A small segmentation model, trained from scratch: muon at rate 0.013, batches of 64.
Rows from block 5 of the decoder of a small segmentation model, named by matrix and row number. Rows with one number belong to one channel. Each number is 500 + 40 x the weight over its row's rms, rounded and kept within 0 to 999. All counts start at 0. Numbers have three digits each.
Before each channel's rows are labels from the 100 images, of 14976, where the channel reaches its highest value: "lies over" is the class under the peak. Only what is clearly more common there than usual is listed. The data: cartoon faces. In brackets: how many of the 100.
# convs0: first 3x3 conv (decoder.decb.1.1.convs.0.weight, 64x64x3x3, each kernel summed), inputs 0-63
# convs1: second 3x3 conv (decoder.decb.1.1.convs.1.weight, 64x64x3x3, transposed, each kernel summed), outputs 0-63

lies over: skin (83)
convs0.43:501511545489482433420494544563477477459526488498499443431561439569538532503464460429503501576463502500456501468478417544458593491526483508521519469452531466486527491445455476528471501520475551
convs1.43:505477553488516585574507517478512522479470582481467526590424537530469487512583552486467490460538413550508518550502543535464453497464464457425429529501474484475457486529510506515535481477509521

lies over: hair (100)
convs0.62:471509470485508457534508446537523477467471524466461393462405425486484473492417470494460543508445532471488579510531514517484483506483541433477538524476455434430497538487482562515446555501515499
convs1.62:513468500522491543441516516478440541484498497507509539506500513454574535566508418502522438446559531463496457531544532493533484456487582509472457458490538494539483470532591420432542480433520460

lies over: hair (56); skin (40)
convs0.53:508455467525491561596523468507507479500474449520448536458523477511463486534484468427428464451422560509472507523425507447528511511404537491476443551512434481539498517479546492543456555494477492
convs1.53:450500530463453420450456485498490503484520483467521534557518470464547445500543494533483433506489432539571468547462494472512564518550569465526560491451514483499462496533592535440521467459531431

lies over: eye (99)
convs0.48:517482483576573471531541458640433470479473479547520495474513488495409427451504475503447406476431469525486486495500502529503524473500445492486496499486555482535445521506523509491518440510522496
convs1.48:574560540503520497441499474434548509467556450477516474478528497528480584493427474474538489457494523437501494500517442484549534529474557561589534534547483536460582524495575539526515512513507476

lies over: skin (66)
convs0.16:496562482443453465470448515501513453468430451483472489509456508447515467500435447511548531449481508458511465495460549412512400424437510494467447541467487545468523525543529553509514492545450493
convs1.16:505460535541490506530494540396493530621446559502473491525550496473426527552549539551495468536504506449509548565580479532508482459490481513505517478521499463447467474489517518571534500548549538

lies over: eye (85)
convs0.15:551508466562510468531411532559514595476516454499562555492569520540479561459511502469519481536495568469503513453524534486446458486512505492514533568575470479486492437472569488496493504459447554
convs1.15:460514537447477466436512464469530529527501491539466459517458548480524472607478473525533507491470587563491471518423451536504490444417471509504453460444504502454495579535432522495508469476557500

lies over: eye (56)
convs0.36:528504478474544460481479396530550594521550527560523509490462413476434422436554558449538492482528494510502515469503480531489490526540481450524507507514414508497545531484480472513478451453447523
convs1.36:486544543466443477521504570508508509454494499476474488550529533470455483551527392574476530534530443525536466473507518523482503495467470517571493511511539497470430450410495509415559493521583530

lies over: hair (92)
convs0.47:480527482487505445487530473409533486488477501509380551567545542522461500484511461479467466450476498463464523535511505449443506508515496479395437467447501521551440449493500488484577525514458450
convs1.47:524479461507468569521469528514508457505470529488586517559553444437549546459557529521486510486450533525563524496520433478607519445491514522551525548500471513495553498472438477566467466437517507

lies over: hair (89)
convs0.46:494494509397506570465536522487560506561550462449497465486462513496492489525487513520474531474493550554461429468454511525473468540561444444489467449477445500479544455543494528461444503448400538
convs1.46:502527479533481480446502471462508539514430472528505484498507474456499508545542517467580501486413543482512447542435573458459539454436564569454410505470529429456471501489511518572532476492489499

lies over: eye (50); glasses (42)
convs0.8:474481400509443502542504425530515520476507502552440490487539523520461536515549498492456530493483447471466517497386572483453576547604511461521537526543500490550473506521516444489470537499522493
convs1.8:553571519460593499493459554490586487528472548456527511547467463554536483496455498533530466453473564499477579474536464504487445518436516539567519469497496518468471493543484569505486459465461567

lies over: hat (88)
convs0.28:496525415502504532546457547473473368466488508553402492487486507490426467508484485515506500445460453481531441450483544479441441478476531496532483499518485448453507467540502475487422468539533473
convs1.28:497517511453502504478527452555498523544505492405540453500548492517531485444483487561514519526539447518514544525483462531568467479570498451539509598469506539543449484559575505446491430484456436

lies over: hair (88)
convs0.10:484440507389491486559462494513530480478523481487493489527445499524524547510517476533505439533512524459490487538549551493505478518510421422549495540465563481432436468459499548540545556410487447
convs1.10:494462502550492511445491516549474503546459553489449529501538532500548518534524437421550481481457456356499448530485429481452493525502526543532488492502431586485509525504503511481543448544472492

lies over: skin (44); glasses (34)
convs0.51:436484472498519475499442503414479407464513461524430496491516488485451535492481469480461474473501435462494501491417486535465483435467551489519475510434388481456502513513527479459510408464456492
convs1.51:590507545511505464507555517564540517551501526517553447529467509522516478541507511509472525443509524489464504491567545409439517525409458534509519478487447472471517421542412510516546446525459517

lies over: eye (93)
convs0.35:459465490474488514531449457508466474475441524490542559510542637532461452511509508457491530492478454491471493491512504464505406447497567539457523520472488467381538456506512502507452470473496445
convs1.35:522510496493442494506557511481472499529520505495502421463569430460504497560476506520474454494524434604590483555466438530504478556530472470506516487488531509445428504446458476447564555529505526

lies over: hat (63)
convs0.54:500535490483432454515473522468534477503503457485508479487486532536502463490446515445568581472547487519471467564603463510466487499515479480488481497531596506427529394439482512494429483487520441
convs1.54:492497487449505559568504514453590483564501554500460435543495511459490574545544535540498494529454539493502579520456503519487428508464548501446520569478403541466508556508477508529489509512470553

lies over: skin (74)
convs0.23:475476518508452487481453513454503478456575522505457513490513500528500529468451505466527413489439479513515528478439402574407492463482452462468482561484485464505468466455530422499466476501479593
convs1.23:440488540507444470481539554589482500550491446541523527525467417443400452451485531521536535477524494460473508500491527419465444487491506482539478504525527554545535520554523518471452581515496462

lies over: hat (91)
convs0.42:478474460491466439576445531401445482486425468475442543547465532443499486477526468490469466427497481520436471504507492443476482488420529491526458496437553495470497416503532506523437481524494487
convs1.42:462526491416444507502477471448532489416536444459446435536509514540494490422460541521516548530439479529534531461506544559532545483531484479434536498532464507444528512513477528497505520530395445

lies over: eye (47)
convs0.25:471482503529516483432479467587473449497487522501418461453497469538463528521555530514500493482413471402508502481462451528489509507470516528500569486443481523602481541519547460480499447500537580
convs1.25:465480543496522488539431504443478505438504554493544476478510554452548460482481484489479550468588493551529511529483597463494503493516510451494509526502582466456455541514466504546489615553459551

lies over: hair (98)
convs0.55:504443523430517474489574502532495526522501462432461515585456471494447512511453425539460524423532473520466473524520501518524509480523459487545451497468418526500505512500432438428477492486469595
convs1.55:452493531459461513500501495496547496440472485470565505397485540529528479549474518458532510513474492533482455429502469526502457496461529534491441523454510355500479456473490530538459508434466418

lies over: hat (100)
convs0.63:503465465449514480458582472513541543467460468416437521557477514568509577509448428498485520411443485412459471489497476477528528503464445496463517472522452518535491531515545510494522536433502492
convs1.63:494468561481439519521421529536508445559511462529480474449461508511473478485565509554512401509470478550549592516495467494493452456482514471552517503507516435507453566470490539442494455571549504

lies over: hair (77)
convs0.37:515504466564493486543465557447529531530484487464431448493466531447531462521457457484501555517517564595535505525573570463551440475541529516512526504494454489411543470464456495494492510465434464
convs1.37:487491519473509573531489457566439512444545487496508554495514471537506514427488538493474488433490487485402472437452517505505571500445533537477524492515503522559424519530534446481496535535588580

lies over: hair (73)
convs0.57:490503494444481494494452511523477433480430589511458501533540423544535425488516498514518425507587541418477525509459443523512395511489439497506508514486470473517490532497426461522523508526465484
convs1.57:474432460463483512515523479484546592470518404524485559449514503490500484520453492477529527497412509557486500522541537474508501506483623517467510474493541540452555440542508522469410497504487545

lies over: eye (97)
convs0.49:489497460478510523496527513475436498443458491500487504494529526469481516497529494468451541434510540505473560460443392476504500449419569490403502507384459517475446467497503496504500476494459421
convs1.49:485497509458452474560500506543556493489549568501491530474455466481555510548451413532516504512458473525476424526511505454436471530515445583517480456576427461532486462506504510485556556500576476

lies over: skin (94)
convs0.0:496481484503470504424481487485487401519475523464569534524590493576415496504386510488491472448526467531473461503500449523494433466488517514505455449396477485470491479503477494501460501461513470
convs1.0:491484507545496533606507517459523473535432411482541531523455446357567497475484512523494478530494507482517549498536454491465505545489504491481508500493566544502556535500515576535538555527480490

lies over: hair (99)
convs0.6:517526509455501488510450473501552493470481490527477448494480434484350519545458533516486509503496411498466493459488388518510486524465498474469485575434476490426444504478512515482526522507432520
convs1.6:507452455535530503517483535525480446539527499511520516506558523473586467508529388506517489474502574457440508494455489538547554465559562562454502479468554529504611489475514485527452531456510493

lies over: skin (64)
convs0.2:475497488517471476424441528485448583454430462504396543463463497505482520482458470511511434562501539520592465490560487479455524515526516547495523508468490491498498414447431442499510503461484516
convs1.2:473489478514581501516556502475556500489537559529525590509544559548521498517554515431490550492490451470479492608447443509553529504497525514471489557513528501462473481584501545531513439570479490

lies over: eye (80)
convs0.27:475484482446456491487496494459483396527495494499460480517514516537516497482589489502508467442522507359462573500460526520469418503497485462500494538481492499388492498551450479510548477453475514
convs1.27:581462485536583470464512478478514505481559451526520497538499488473503506578390438557492513523555508549485461479539392441550497541527524498486481495481518503482527559468529543443506473486550482

lies over: skin (94)
convs0.1:468429555514510491445424503514592475477495495470463483423497506494448548492504495519502533514544503460425490603527438544527508504517494476520462514553493525471510398522443492510558435488454483
convs1.1:495459491591431551536521493476498549473491525483515501582460533530520482567509559446484453416553518485550472471534520476534486521457477480541492493491452575491467542479508466445497586532576531

lies over: eye (99)
convs0.17:483458544477562540554424474450533559422552440503459462471537573513482472505492449473442550439439553490456442483477531529484500482524500445487488514424499489488532456562489500506453498492437517
convs1.17:488527478501471416461587497524474440521514573484518470473483450468489541550470446442534498554455552513507511443544457491418446466533477566465489557574559522517524495492494488452538532483546513

lies over: skin (75)
convs0.4:557458550424533492490488523487534441436408489499421494449553514514502505553463446493424518492526533471484547524481512413475482570451486509458500488446483516524500533508549426530440523461489518
convs1.4:555513455558534557468482495513524513519451532527525548521459439460449507505522543542521493472513504491540605516490550437567475500570495455543536523412436530530454442518523552449550508489504468

lies over: hat (100)
convs0.9:435503509460521511504527485417502448466497475414527520539442533480484509512420449533447480471452500532483482536465537469488484501539518530537436521473513542429470407484477542433510493448470591
convs1.9:516585514501507511497442481570519515515497499461465452525443438480474518468505468521507506536528395550493553462429544502498561500510498467463528442511474494498438479439413517610473529516509492

lies over: hair (44); eye (25)
convs0.34:525485477404492483469499452487461493509486420473498551556481509513497608531467437513532540502447504508491545454514516413604517495533503542491501485483489539543518537503487549520448575490482425
convs1.34:548456542542487458507534510482559499512583531519477511484562572491488513477437544504447533456496450404471415484525519458411489499469501419497482508534542512457532511503531454560489443518542508

lies over: eye (100)
convs0.14:502410485499509513490520512482514549518535500479499458528449533526497473497436525474519534453434505474515493475584502543537429537485385570551525542479523480580465501464453501497522496396480533
convs1.14:472521552450459520535502450535533455465505465471457553483583466508572471472491470546450440494546523484523516578459533467528534474498600451489572456501500535492516498471569479518546529565513456

lies over: mouth (63)
convs0.26:501515502528543539540464462500525572503481522498458413576568500470430537504521499508531609436435471506454477483493481513509474522513463425437502474455487537530448477476484500511534508453424556
convs1.26:480485469533480477406552503498525490453514443442521562470443532606565506532524602442439485530508510479485481545534423495526497469456513512498446508494490561458514508511491481495496533565512444

lies over: hair (96)
convs0.24:487502561442460472513543546521564620537459555546508519596498546502577497505517490510503505540497538495525511514551470478566463531537534447500523483582568481504525538476513538488465520479566512
convs1.24:499512470523507514521472446528423386493544511473485454476484459548398505504453461531527487442469511504445476457483563469435527481541482536501453499533491519540505455579471533465513501533410534

lies over: hat (89)
convs0.20:480433445460471503519471564431573509500409468495570471474478523446471449520482449505394487491464479478485510479481538402534501514495444491495519503498603500528485511529528501500457524502527550
convs1.20:503505518456579497474509438526492572466503563522405482523430488489496526463514543500515484531542503541514489449488480480471436546516532494469595528487369458497525511527446543516551519544499511

lies over: glasses (79)
convs0.52:491507517541484526464452473507553533497573460546444550492451504492555457525410531495513470467478527430500487436436468508463565562427472546447437490495569511500433495544498553523505471523509529
convs1.52:490468495541554502556545455440526476472493527480505490484554517458400532500504472501509530576507529553433500552596482515502448479557529428476468516485447476453524545425544450444493538513517495

lies over: mouth (99)
convs0.45:514458598535493482477468486540508439532516471555569525545536517506494430487490536463533538449484464525469497519473422523474504474472585494411473525495477489544508467556543410496508536433449502
convs1.45:459528471495511531521557519447507542442437544476438520491479521592438531492510526499485485482491536463471548510478525493495477540469488391524527521440454496447500530454490627568533480482465502

lies over: skin (99)
convs0.58:510489448536465507488490514536516470470470564488455503464579489514467583501430462462507472441402497471501505478499442469498527509434465499560496505457477488458406375507501493485514521508451471
convs1.58:505441550498498496519481526493472475487525455504515479523479516477539449492482507475476554638537519485451511525519438571496480433564531546446528496523513477520494549493594470559417577518504502

lies over: skin (92)
convs0.30:444493460453539571563501508505473516538469462484446496462476467434536486502497478498522446490602442479502521528485442444493423440466459476482527478573481518464485489424473567482578460486507517
convs1.30:521565495514505525404529501510523497463544590489526506558447490464431557512480580482502475506457546409460485512473535575489499494480493489525467486479519434444488565559555517470463453510535479

lies over: skin (71)
convs0.21:528529429509546460503493471511580510457527467453520458482475540483473490506524445467510479525522463472493552467507517537590541505554458457399518530494472460528542569562550574476456525505567540
convs1.21:430471521422485512476546558478443497549492517508479509566488530546460469539523542447415520456499481449489485491536557443487455503487483523492451495537541511497536441484495492648519478496452488

lies over: skin (75); eye (25)
convs0.59:463503548496496489507462519482525505469522461505503477503527502519389553541496507434465457509492488558541486450543412544438457490540519493450509533390451493402428463507513472454465491521487490
convs1.59:508499429498502533524529450476437506538519510501491589467517539431517480417474449562453552541551429443521500570538499484492514441437508526533526454508527501492514471447467450576500488439525485

lies over: glasses (50)
convs0.41:432448440456540527446488522414442500491473485481437486532478484514477474518462502533389518440500482522558480481460471477485453537455521545471545508413462522424487551488479492468512535569494503
convs1.41:546518508481436485517507469500527488417528474465511511449446561434490530519482514569510499487475519458497441493500488556565514498504408469457423467521447530536457498487488540466408517395484512

lies over: glasses (43); eye (31)
convs0.22:501494413488474464403463480491487583489513484529421440456546528474488536469463435464453451541461399453508500553519416533518459500486512490517506556449479489519483479512492506492538486515531441
convs1.22:465474508569478435454507441560539482462463437538491544470525469581443549598589507507515534457515446498485471451481564545520530501523505540558532491528470510466494481461541481519488529491498570

lies over: hat (72)
convs0.18:490523511482448472557451507414498494481406478471450446522495480532498414471536457523524465398504479494495528484503500373461471455458511486519532555478555454484497459502518464486463519498511446
convs1.18:498453541498536480601453516525528507452502562495503487531524533486454535529545551433458518467520428527507498522450568484444454521509476432520507513530479538518479528473536517394483574490498586

lies over: hair (57)
convs0.32:488467484444505520541437530509478546522490467457500482426503501525544473480478558518509510422498481542487503534514553474461459626489482502485553519482515424495532472483566572476457541595531452
convs1.32:457552462557526482533586522531586511477448437534554488508437556524505470497459443488519506591528489515476502551473464437503495486530488528498448490438465565506530507525422444534465501452500536

lies over: skin (45)
convs0.39:541481582538492470460496457529518522536525494489553496476509474526521545529528552512539581628457577557499470518518591535428500508480497451564483478511480532467514462507463468560512509533477530
convs1.39:503524492446497551503476487560562524443505513568435465519506480499414458460451487492424493420571495463480536445525474478552491464516534511458609506518515501546549476489524504468510542451462545

lies over: hair (69)
convs0.60:552516500484515456457469512516534454499477482481418549450504453490435538481491468521469467449459437482468545609453526521533530438457560480474504482518471490448438520416494429532511500446542495
convs1.60:468469501535496414459544449475479482529536486472449523442475504602528510458545518515500473530500463489561411406463483522421455501497473464469459489473509473579492505481466496501443450485483561